A small spectrogram autoencoder, trained from scratch.
Training: adamw at rate 0.0023, 5600 steps.
Data: trained on tunes sung on syllables by a formant synthesiser, 39062 training examples, 9.2 epochs.
Rows from expert 36 of block 2 of the encoder, named by matrix and row number. Rows with one number belong to one neuron. Each number is 128 + 24 x the weight over the matrix's rms, rounded and kept within 0 to 255. All counts start at 0.
# up: expert up (encoder.blocks.2.mlp.up, 64x16x48), inputs 0-47
# down: expert down (encoder.blocks.2.mlp.down, 64x48x16, transposed), outputs 0-47
up.0 [139 114 147 184 176 171  76 132 153 199 151  99 116 141 156 144 155  75  85 119 118  93 119 130 122  94 128 154 140 105 126 106 161 160 145 169  82  97 134  95  92 115  96 220 131 124 137 134]
down.0 [109  84 113 128 132 143  89 186 140 136 142  96 125 142  63 147 137 108  83 158 134  61 134 130 126 125 125 142 111 187 150 145 131 187 210 121 126 101 119  85 132 120  84 137 126 132 141 141]
up.1 [135 137 113 170 129 125 134 149 105 165 154 107 153 126 154 131  92 128 111 105 131 105 111 134 130 122 110 127 101 135 130 157 157 157 123 131 110 124 110 120 102 141 114 163 122  96 114 120]
down.1 [156 123 122 125 121 114 149 108 112 134 126 119 110 115 105 117 129 126 132 127 105 133 132 152 107 147 140 141 116 170 142 124 115 162 140 107 124 125 139  82 162 155 129 126 100 150 133 122]
up.2 [141 142 130  97 126 128 137 117 139 137 126 120 104 149 140 140 129  96 108  92 140 122 128 134 117 147 105 119 139 136 144 143 132 153  97 137 110 123 153 117 108 124 120 175 127 154 133 149]
down.2 [143 102 123 127 132 134 170 124 144 135 147 109 150 124  75 111 121 103 134 105 129 123 134 150 133 146 139 105 152 174 104 142 131 125 141 111 127 126 110 105 139 123 127 149 157 127 127 107]
up.3 [125 134 111 166 130  75 136 155 120 134 150  94 119 162 112 108  92 178 154 136  95 114 182 147 117 147 136 151 150 112 124 135 184  86 138 126 129 100 136 121  93 146  95  99 155  90 172 145]
down.3 [112 112 104 169 114 113 158  90 152 137 115 102 148 160 152 154  74 124 123 131 132 120 146 181 141 104 107 170 139 116  87 101 105 125 106 134 154 164 178  85 128 127 128  88  92 123 138 178]
up.4 [128 134 120 128 133 127 132 136 112 115 118 126 133 102 122 120 123 119 131 132 137 124 122 128 122 120 128 124 124 137 129 128 130 130 127 157 140 141 125 142 135 136 147 123 120 137 135 118]
down.4 [151 123 117 126 118 141 137 119 123 134 110 116 126 155 114 114 130 116 148 157 104 151 150 150 111 151 112 119 132 172 140 115 116 147 113 150 127 113 124 131 169 121 109 124 141 138 144 118]
up.5 [167 127 110 141 121 134 145 131 143 125 152  61 123 154  96 120 129 163 120 108 133  85 102 119 131 165 149 123 121 126 131 149 118  87 131 129 141 130 124 116 126 117 121 141 119 133 123  94]
down.5 [169 127 108 121 122 136 155  91 136  79 109  97 126 115  93 109  97 134 140 115 107 117 153 126 106  98 120 128 140 154 134 123 163 162 141 164 136 113 115 109 133 117 180 132 140 114 140 131]
up.6 [130 133 110 141  97  81 114 162 112  47 118 167 138 124 126 114 108 136 143 144 160  95 160 126 113 157 145 140 156 118 121 150 127 116 146 115  99 128 149 164 102 124 105  99 133 131 146 146]
down.6 [144 141 135 129 146 139 177 119 134  89 135 154 118 118 150 129 125 125 184  93 136 151 190 107 115 116 127 145 165 138  95 154 128 121  92 125 135 141 122 110 139 132 118 124 120 147 147  89]
up.7 [136 146  92 101 143  80 255 132 125  94 135  73 124 157 112 109 157 181 126 122 146  97 116 122  95 202 152 143 117 176 157 119 101 130 106 119 144 112 138 130 108 155  96 105 138 137 160 117]
down.7 [214 104 141 139  84  84 172 102 229 112 131 136 148 147 154 145 121 134 160  73  65 160 114 114 114  87 149 131 130 103  98 128 125  90 118 193 152 163 160 163 118  75 134 132 111 140 135 130]
up.8 [109 126 126 125 124 133 117 123 106 149 140 133 121 118 131 129 138 131 117 137 129 144 129 116 143 116 125 124 127 130 132 112 133 142 119 122 133 133 130 127 137 147 142 118 137 118 123 125]
down.8 [158 109 126 146 125 139 108  99 132 122 137 118 140 124 123 125 109 137 142 108 133 161 150 117 124 135 135  88 148 131 139 144 123 145 133 125 139 135 118 123 136 120 112 114 135 154  99 118]
up.9 [ 81 113 118 154 136 119  36 135 106 248 121 168 133 135 146 148  46 116  79  78 134 112 145 144 143  29 144 146 152 112 106 130 199 134 134  96  86 108 136 120 149 129  78  94 139 133 127 149]
down.9 [ 75 140  80 134 162 153  70 164  70 206 125 172 132  98 130 135 142 110  60 158 164  64 152 100 159 188 131 160 125 158 146 129 119 159 151  75 110 104 120  93 158 137 138 133 142 145 106 134]
up.10 [141  99  95 142 153 122  41 145 135 199  70 168 160 118 153 147  96  76 116  88 175 108 117 147 125  80 138 137 170 106 100 132 101 174 139  95 114 118 129 140 130 105  99 109 136 161 124 126]
down.10 [103 146 104 119 164 197  79 192 109 160 126 121 124  64  92  86 155 140 110 135 189 120 170  93 131 201 119 103 132 148 134 116 153 134 159  87 107 115  35 111 154 119 118 124 113 150 175  66]
up.11 [141 119 133 121 133 133 131 128 112 107 141 137 133 130 134 114 119 132 131 134 124 123 133 123 130 143 121 134 116 125 124 125 130 124 118 126 124 128 127 118 133 123 152 128 126 139 139 114]
down.11 [143 147 133 123 116 138 140 107 139  99 104 113 134 136 110  97 114 122 143 122 127 143 172 131 135 141 109 106 127 152 139 114 127 156 147 119 134 130 154 128 157 142 143 136 120 137 123 133]
up.12 [149 110 129  97 135 112 104 131 127 137 101 125 106 136 160 150 120 119 118  82 134 136 165 151 102 130 152 152 114 119 142 188 149 170 134  92 108 133 152 110 133 107 108 141  81 134  76 121]
down.12 [103 141 122 114 160 121  99 124 155  94 133 136 119  96  69 130 133 112 138 130 143 101 151 101 134 108 135 148 118 142 141 125  91 109 135 138 122 156 105 125 159 118 148 155 137 168 125 100]
up.13 [ 97 116 124 133 114  84 192 114 117  92 104 128 144 126  95 134  93 170 149 140 160 123 153 120 120 141 144 155 158 140 112 120 113 128 158 103 125 137 124 118 107 135 123  93 155 138 133 139]
down.13 [140 139 120 138 149 140 157 102 125 103 114 125 125 118 169 129 118 104 144 136 140 137 144 133 123 132 114 106 168 104 125 121 153 121  96 118 136 125 123 157 156  80 160 144 117 120 152 127]
up.14 [137  96 122 115 127 138 112 120 154 107 107 110 132 111 122 114 145 155 150 112 139 124 139 122 102 174 153 157 130 133 148 131  75 119 153 105 157 125 173 141 163 162 105 131  86 132 115 108]
down.14 [127 119 149 148  87 120 130  89 162  97 127 137 121 105 124 123 146 120 160 150 118 121 158 102 123  65 113  97 144 116 181 113 159 136 136 104 164  96 134 141 142 117 154 133 130 137 120 129]
up.15 [121 137 106 156  80  94 197 135 106  95 140 104 138 145  92  90 111 163 155 140 120 122 140 112 132 162 151 160 124 159 125 134  94 123 154 139 151 110 133 125  84 160 121  94 127 111 133 134]
down.15 [160 145 115 117 144 119 149  73 146 108  97 132 123 157 166 113 111 108 125 102 106 150 162 123 117  88 168 112 147 124 158 115 154 112 112 139 143 103 129 112 142 146 121 134 122 127 126 142]